config = dict(
    gain_aug_db=10,
    vocab_size=155,
    encoder_depths=[2, 3, 3],
    encoder_kernel_size=9,
    decoder_width=320,
    decoder_bias='all',
    nesterov=True,
    orthogonalizer='newton_schulz_5',
)
Rows from block 4 of the text decoder, named by matrix and row number. Rows with one number belong to one attention dimension. Each number is 50 + 15 x the weight over its row's rms, rounded and kept within 0 to 99. All counts start at 0. After the name is the row's rms in percent of the matrix's.
# q: attention query, key and value (stacked) (decoder.blocks.4.attn.qkv.weight, 960x320, the q third), inputs 216-269
# k: attention query, key and value (stacked) (decoder.blocks.4.attn.qkv.weight, 960x320, the k third), inputs 216-269
q.231 092:32 33 25 48 44 79 66 71 54 55 74 58 52 69 44 34 49 31 73 48 44 60 62 39 62 57 50 63 62 57 73 44 21 54 55 60 52 29 56 28 23 44 39 75 26 82 53 49 41 53 16 65 72 44
k.231 092:45 25 45 14 62 43 51 50 59 64 68 62 59 44 50 49 50 39 51 79 24 40 54 59 50 46 13 55 21 63 72 51 41 55 77 57 52 58 62 57 62 43 43 58 45 32 31 76 52 30 26 62 47 49
q.232 106:55 50 53 47 55 50 46 50 48 68 52 63 36 64 41 76 55 76 48 32 20 65 66 42 54 59 73 65 41 63 63 36 31 45 56 62 55 45 41 51 63 16 26 32 51 43 12 46 60 45 68 43 75 35
k.232 111:64 35 19 37 33 68 53 67 57 56 69 53 51 43 64 52 36 48 53 58 58 78 64 69 37 46 55 67 46 45 45 43 33 64 32 27 55 23 44 48 34 51 10 45 40 56 40 86 75 50 93 73 29 47
q.233 101:27 34 76 58 43 59 40 68 58 89 57 38 37 45 66 32 53 64 25 47 66 48 68 71 86 25 77 55 65 59 71 43 59 43 36 36 72 66 27 42 64 23 52 54 96 60 53 55 69 58 05 72 66 66
k.233 094:59 47 30 66 67 56 57 43 41 64 11 69 78 25 57 69 58 59 43 64 37 76 69 52 52 56 45 52 17 41 56 64 30 90 33 65 53 32 46 43 49 75 43 63 41 93 55 29 34 47 44 57 44 48
q.234 098:46 19 54 15 48 50 52 50 53 43 58 77 52 66 69 62 26 67 40 33 62 56 36 36 45 47 48 49 61 48 45 29 36 47 72 37 35 61 51 47 39 34 07 36 70 75 22 37 46 69 69 43 50 71
k.234 101:45 46 29 39 50 75 49 49 70 76 66 55 64 61 46 68 51 45 40 37 82 64 41 66 35 30 37 53 64 38 39 36 51 61 46 30 52 34 30 56 42 70 46 43 51 31 34 27 68 39 49 62 52 61
q.235 098:37 39 40 56 28 50 65 47 35 55 56 50 00 61 65 36 71 44 29 65 53 31 37 36 47 35 48 24 99 63 54 55 61 41 75 44 36 51 21 62 50 43 44 52 25 57 44 39 64 62 27 48 52 59
k.235 096:53 57 54 50 60 25 59 55 55 50 60 58 51 31 60 57 43 52 53 83 42 33 21 68 46 60 57 38 32 48 57 43 23 71 73 08 70 49 68 49 34 54 51 54 50 57 57 48 37 39 65 43 59 46
q.236 086:55 52 35 48 33 46 62 78 41 61 68 65 55 72 54 58 38 49 55 27 58 63 21 37 50 65 32 21 73 59 42 48 56 46 64 65 48 50 52 68 37 80 52 81 55 56 33 58 45 67 54 38 32 73
k.236 092:41 33 64 60 40 55 72 41 56 44 37 54 66 51 29 14 48 30 44 50 51 26 62 55 82 60 46 34 54 28 29 58 68 73 51 61 43 82 73 35 30 70 68 72 42 38 63 53 63 41 42 58 65 53
q.237 106:36 57 30 61 59 54 65 68 63 68 26 54 71 89 67 44 48 56 35 50 52 50 54 32 43 35 50 60 52 24 87 72 59 25 47 60 12 14 40 35 58 62 35 59 37 43 57 49 21 70 83 60 32 64
k.237 105:68 52 69 57 63 39 67 78 32 38 55 41 54 74 48 44 52 76 30 64 30 34 57 31 47 88 60 37 32 55 51 67 64 60 40 38 46 22 38 54 63 48 43 57 31 31 77 59 39 57 40 40 63 75
q.238 098:49 43 59 30 44 40 64 36 46 47 57 60 44 73 62 59 39 48 44 62 49 69 34 68 56 64 61 65 35 54 65 47 42 71 62 36 23 59 66 44 62 89 40 58 55 82 31 38 35 56 94 46 61 46
k.238 099:33 31 99 36 31 50 64 45 73 47 46 47 55 42 55 65 45 61 71 53 58 59 54 41 07 43 50 51 23 49 82 62 36 43 44 56 55 58 25 66 62 43 43 51 46 36 48 34 57 21 51 48 69 61
q.239 106:17 58 38 50 45 57 40 54 37 44 77 56 19 75 61 38 20 63 63 55 57 72 54 75 47 55 58 54 52 40 53 54 34 54 56 72 55 48 60 27 36 38 27 68 54 69 62 41 39 34 56 29 66 53
k.239 100:65 36 54 46 61 52 48 85 45 25 69 56 65 70 39 52 58 47 50 26 47 43 69 65 37 27 38 58 62 83 27 38 36 35 67 71 55 40 49 60 31 48 55 68 26 48 49 26 75 46 48 64 64 35
q.240 103:43 63 37 43 64 58 37 47 50 48 27 72 72 67 45 49 62 67 69 68 55 62 62 52 46 36 68 48 27 51 71 74 59 60 41 40 53 44 61 42 49 41 85 49 73 55 40 70 49 46 57 44 49 72
k.240 098:37 61 74 35 51 44 63 27 74 42 40 69 30 62 85 39 48 43 46 34 42 39 43 44 46 53 46 16 50 25 45 47 43 71 54 50 51 61 38 49 58 40 54 21 73 56 60 45 43 44 50 45 36 31
q.241 100:72 71 36 66 48 56 33 63 62 59 37 57 57 61 47 38 41 64 19 22 63 65 50 54 65 45 19 30 50 52 61 68 33 59 41 75 56 39 76 28 43 40 54 69 38 31 54 69 35 64 62 52 48 53
k.241 089:83 57 63 52 37 67 36 51 43 63 36 42 70 52 54 37 42 61 04 53 57 51 62 69 20 65 36 40 65 40 50 66 40 12 38 62 23 33 72 46 59 62 36 38 47 33 50 33 49 50 79 46 48 51
q.242 100:40 44 40 43 54 66 46 44 52 50 33 24 44 56 47 64 52 55 26 51 42 46 37 77 49 62 86 49 47 73 66 58 69 56 34 85 47 58 19 33 55 35 57 22 67 51 42 54 43 48 33 62 41 46
k.242 094:57 46 54 80 77 55 48 52 31 73 47 65 54 69 29 58 33 71 62 56 46 37 44 52 51 74 69 51 75 52 30 58 45 43 60 38 63 29 56 44 59 71 38 27 63 35 61 39 21 82 60 24 83 67
q.243 105:50 44 54 45 53 59 47 38 51 58 45 34 39 71 74 52 39 31 53 77 29 71 67 26 43 72 47 62 09 41 58 49 55 34 74 58 50 67 39 38 52 53 27 71 58 47 41 71 32 54 62 34 46 45
k.243 100:65 28 59 47 64 52 60 89 60 46 26 67 49 66 50 40 63 44 88 58 57 66 46 51 52 52 56 73 41 64 26 39 29 43 33 45 69 53 49 49 27 48 57 60 21 52 39 54 69 59 33 27 48 21
q.244 099:74 54 42 37 53 63 48 27 52 43 60 35 43 66 43 57 60 40 38 41 32 51 32 52 39 43 82 57 41 53 61 60 33 60 65 61 47 48 22 37 69 60 70 43 50 64 53 39 61 25 39 85 52 50
k.244 094:37 41 56 47 35 54 37 48 37 40 33 61 23 36 46 31 25 66 53 49 41 47 43 67 57 57 40 52 23 53 69 52 38 23 29 42 66 35 45 59 74 29 65 64 51 56 60 62 40 39 22 33 56 58
q.245 089:31 78 23 45 25 49 68 33 49 78 59 38 47 70 58 60 34 10 15 58 58 49 48 51 48 73 51 63 46 17 20 62 68 41 87 63 44 38 33 75 35 71 70 68 20 56 28 55 42 50 47 71 38 52
k.245 090:52 30 55 71 33 50 58 62 60 27 59 39 42 67 33 38 47 45 44 26 68 43 31 51 45 69 62 78 50 56 66 81 40 23 54 29 40 41 65 63 46 49 50 68 60 44 53 63 43 69 26 58 60 44
q.246 106:44 43 46 21 60 62 32 48 62 39 90 31 46 23 44 63 34 44 61 36 35 55 58 36 36 47 25 36 56 76 56 69 42 57 59 63 48 38 36 57 70 38 42 57 74 65 78 58 50 62 45 78 24 71
k.246 098:86 33 48 45 71 40 32 39 65 48 27 46 43 69 19 31 26 60 76 59 39 39 58 42 67 61 37 45 31 37 70 49 51 46 65 54 38 54 41 54 57 51 67 62 63 40 43 38 46 62 60 58 94 41
q.247 106:57 55 40 64 69 51 74 34 55 48 37 60 74 40 62 45 39 71 34 60 79 27 22 55 36 53 59 47 22 40 92 51 56 45 54 37 40 35 14 43 44 78 45 40 74 41 49 72 52 59 54 88 44 37
k.247 102:73 62 78 67 36 43 52 71 56 53 33 45 54 59 34 53 68 37 42 37 53 56 41 40 53 75 68 56 32 59 51 53 36 37 57 29 48 57 67 50 62 34 51 75 33 45 67 67 41 36 37 66 41 61
q.248 093:39 41 74 49 58 55 67 44 65 73 42 47 73 63 37 54 50 32 52 23 28 34 17 46 27 58 29 48 50 75 33 33 67 72 63 66 37 51 59 63 67 66 39 43 84 81 42 70 30 30 20 48 28 66
k.248 094:85 48 35 57 37 56 38 49 46 65 11 40 76 56 60 47 77 69 61 73 55 21 76 29 65 71 46 60 52 49 70 63 63 54 51 63 73 53 40 61 60 54 30 70 45 28 51 33 57 43 34 44 53 08
q.249 093:30 56 56 84 36 56 16 69 56 70 22 42 60 59 52 66 57 53 60 61 46 33 67 47 36 62 80 69 74 44 46 53 80 61 39 47 42 50 45 31 59 28 41 45 73 12 83 50 40 17 39 92 59 80
k.249 094:33 63 47 53 54 58 45 59 48 68 49 58 45 39 44 49 54 41 35 36 23 59 54 27 30 46 52 54 61 37 71 39 42 62 36 50 35 45 91 31 78 67 66 52 43 49 76 51 44 47 50 62 45 45
q.250 104:36 52 47 55 47 73 41 54 57 47 61 53 42 53 52 46 48 62 80 53 22 60 71 49 55 57 51 58 70 64 72 63 49 73 35 48 37 63 66 29 59 22 45 54 72 42 62 50 34 37 54 86 48 54
k.250 107:55 51 58 64 53 43 42 63 50 82 41 42 61 51 63 54 28 60 47 67 21 31 57 48 50 27 44 45 45 10 44 39 41 23 32 32 68 39 70 34 44 42 43 66 27 49 73 50 49 31 52 33 75 61
q.251 095:39 68 64 41 50 30 66 61 66 57 42 63 27 25 47 40 50 25 37 37 47 47 35 46 62 73 55 29 65 54 38 26 69 46 73 63 15 41 50 58 33 68 14 29 63 39 51 38 66 64 36 60 55 65
k.251 096:71 44 24 66 49 34 36 44 05 45 58 63 56 51 44 61 52 65 50 44 37 57 43 45 33 36 67 61 36 67 59 64 21 43 48 29 70 64 49 73 49 38 60 48 01 39 61 61 38 80 22 26 68 58
q.252 109:33 42 79 52 77 50 55 66 83 58 48 60 39 52 60 52 45 89 49 22 32 53 12 39 75 55 50 46 61 43 35 39 44 29 50 57 38 53 07 53 61 48 62 59 20 63 61 38 24 76 48 58 26 37
k.252 109:31 57 41 48 39 54 56 35 42 57 71 51 40 62 74 71 43 68 32 28 40 46 42 88 52 45 59 30 50 16 58 43 84 39 13 37 44 44 50 59 45 69 43 22 22 65 45 40 77 71 52 66 69 40
q.253 095:41 52 25 37 41 66 55 66 46 26 57 60 44 57 35 30 51 34 48 53 71 65 47 53 78 49 52 54 63 44 43 81 51 48 49 33 20 69 55 41 39 60 78 42 60 34 32 43 61 42 49 85 46 27
k.253 091:52 42 56 59 77 44 68 36 77 40 43 38 55 33 22 31 55 15 41 37 51 42 27 08 38 47 64 52 49 51 38 44 50 55 55 25 53 79 67 56 48 50 45 62 53 46 73 67 87 61 56 55 13 52
q.254 091:63 35 41 54 54 55 62 42 48 59 25 39 52 57 41 51 53 49 38 54 61 40 65 73 37 57 38 58 65 59 40 44 68 62 52 56 75 39 37 72 70 66 56 58 35 40 70 65 62 53 24 50 48 68
k.254 094:35 83 53 58 49 43 39 41 67 40 74 33 27 56 66 73 47 65 45 71 75 48 39 42 33 63 52 51 84 54 51 37 28 10 45 27 58 40 50 43 57 57 52 64 86 48 26 59 42 66 51 29 50 68
q.255 105:59 57 62 67 51 13 42 58 56 60 34 47 63 25 41 50 60 24 22 32 38 58 78 52 69 47 60 37 48 41 50 30 41 45 24 15 75 74 85 50 49 55 29 48 11 38 63 58 51 43 71 54 43 47
k.255 112:77 56 24 52 54 31 59 21 65 34 75 59 34 38 54 31 52 52 49 56 51 39 68 29 47 27 43 43 57 39 26 51 32 28 49 27 47 22 62 68 71 63 68 51 53 70 31 81 54 52 78 34 35 39
q.256 097:65 29 58 39 68 44 46 04 27 55 56 37 33 46 49 44 56 29 62 63 42 39 70 44 79 44 46 54 16 43 61 43 51 45 47 59 18 42 73 62 56 58 80 40 70 38 39 40 32 66 40 42 34 21
k.256 097:59 45 48 81 69 75 72 49 24 44 34 37 47 71 55 51 30 57 66 57 28 51 64 28 55 67 58 33 46 28 40 42 19 74 55 21 57 46 57 33 49 68 51 52 28 35 58 52 34 53 61 45 46 38
q.257 103:64 42 48 49 51 33 54 52 43 72 78 68 54 30 51 70 53 48 53 61 34 59 37 71 49 44 54 33 27 43 65 50 42 83 42 57 52 60 57 48 57 21 25 52 57 14 43 44 45 49 83 42 36 76
k.257 103:20 58 17 60 51 42 49 40 99 50 41 43 54 69 55 37 32 60 38 37 55 57 39 47 53 76 24 57 36 35 38 52 55 30 79 52 43 55 56 43 41 62 63 44 34 56 32 63 16 28 76 49 39 60
q.258 100:51 50 53 36 58 46 42 13 58 41 42 53 42 39 53 48 54 53 40 49 29 81 50 67 62 66 52 54 55 69 57 49 73 68 57 39 31 59 10 62 54 64 47 58 49 53 67 23 62 24 55 59 84 24
k.258 099:63 60 40 38 66 55 50 50 20 49 42 39 39 58 56 41 41 59 39 55 34 69 27 73 63 47 63 63 60 68 69 41 27 33 48 62 69 64 75 36 33 60 34 16 48 49 36 49 48 38 68 33 63 45
q.259 099:26 65 75 57 37 60 38 62 38 46 52 45 51 31 70 55 64 37 28 40 78 64 64 51 52 57 46 56 32 40 34 66 43 40 15 41 33 35 53 65 35 64 58 67 65 45 70 47 60 43 51 50 34 47
k.259 094:41 38 69 57 39 63 59 57 57 57 63 49 30 51 38 45 95 47 78 30 41 40 35 53 62 45 50 36 52 48 64 63 31 50 50 57 57 52 24 66 44 46 24 51 70 61 27 62 97 47 35 41 60 65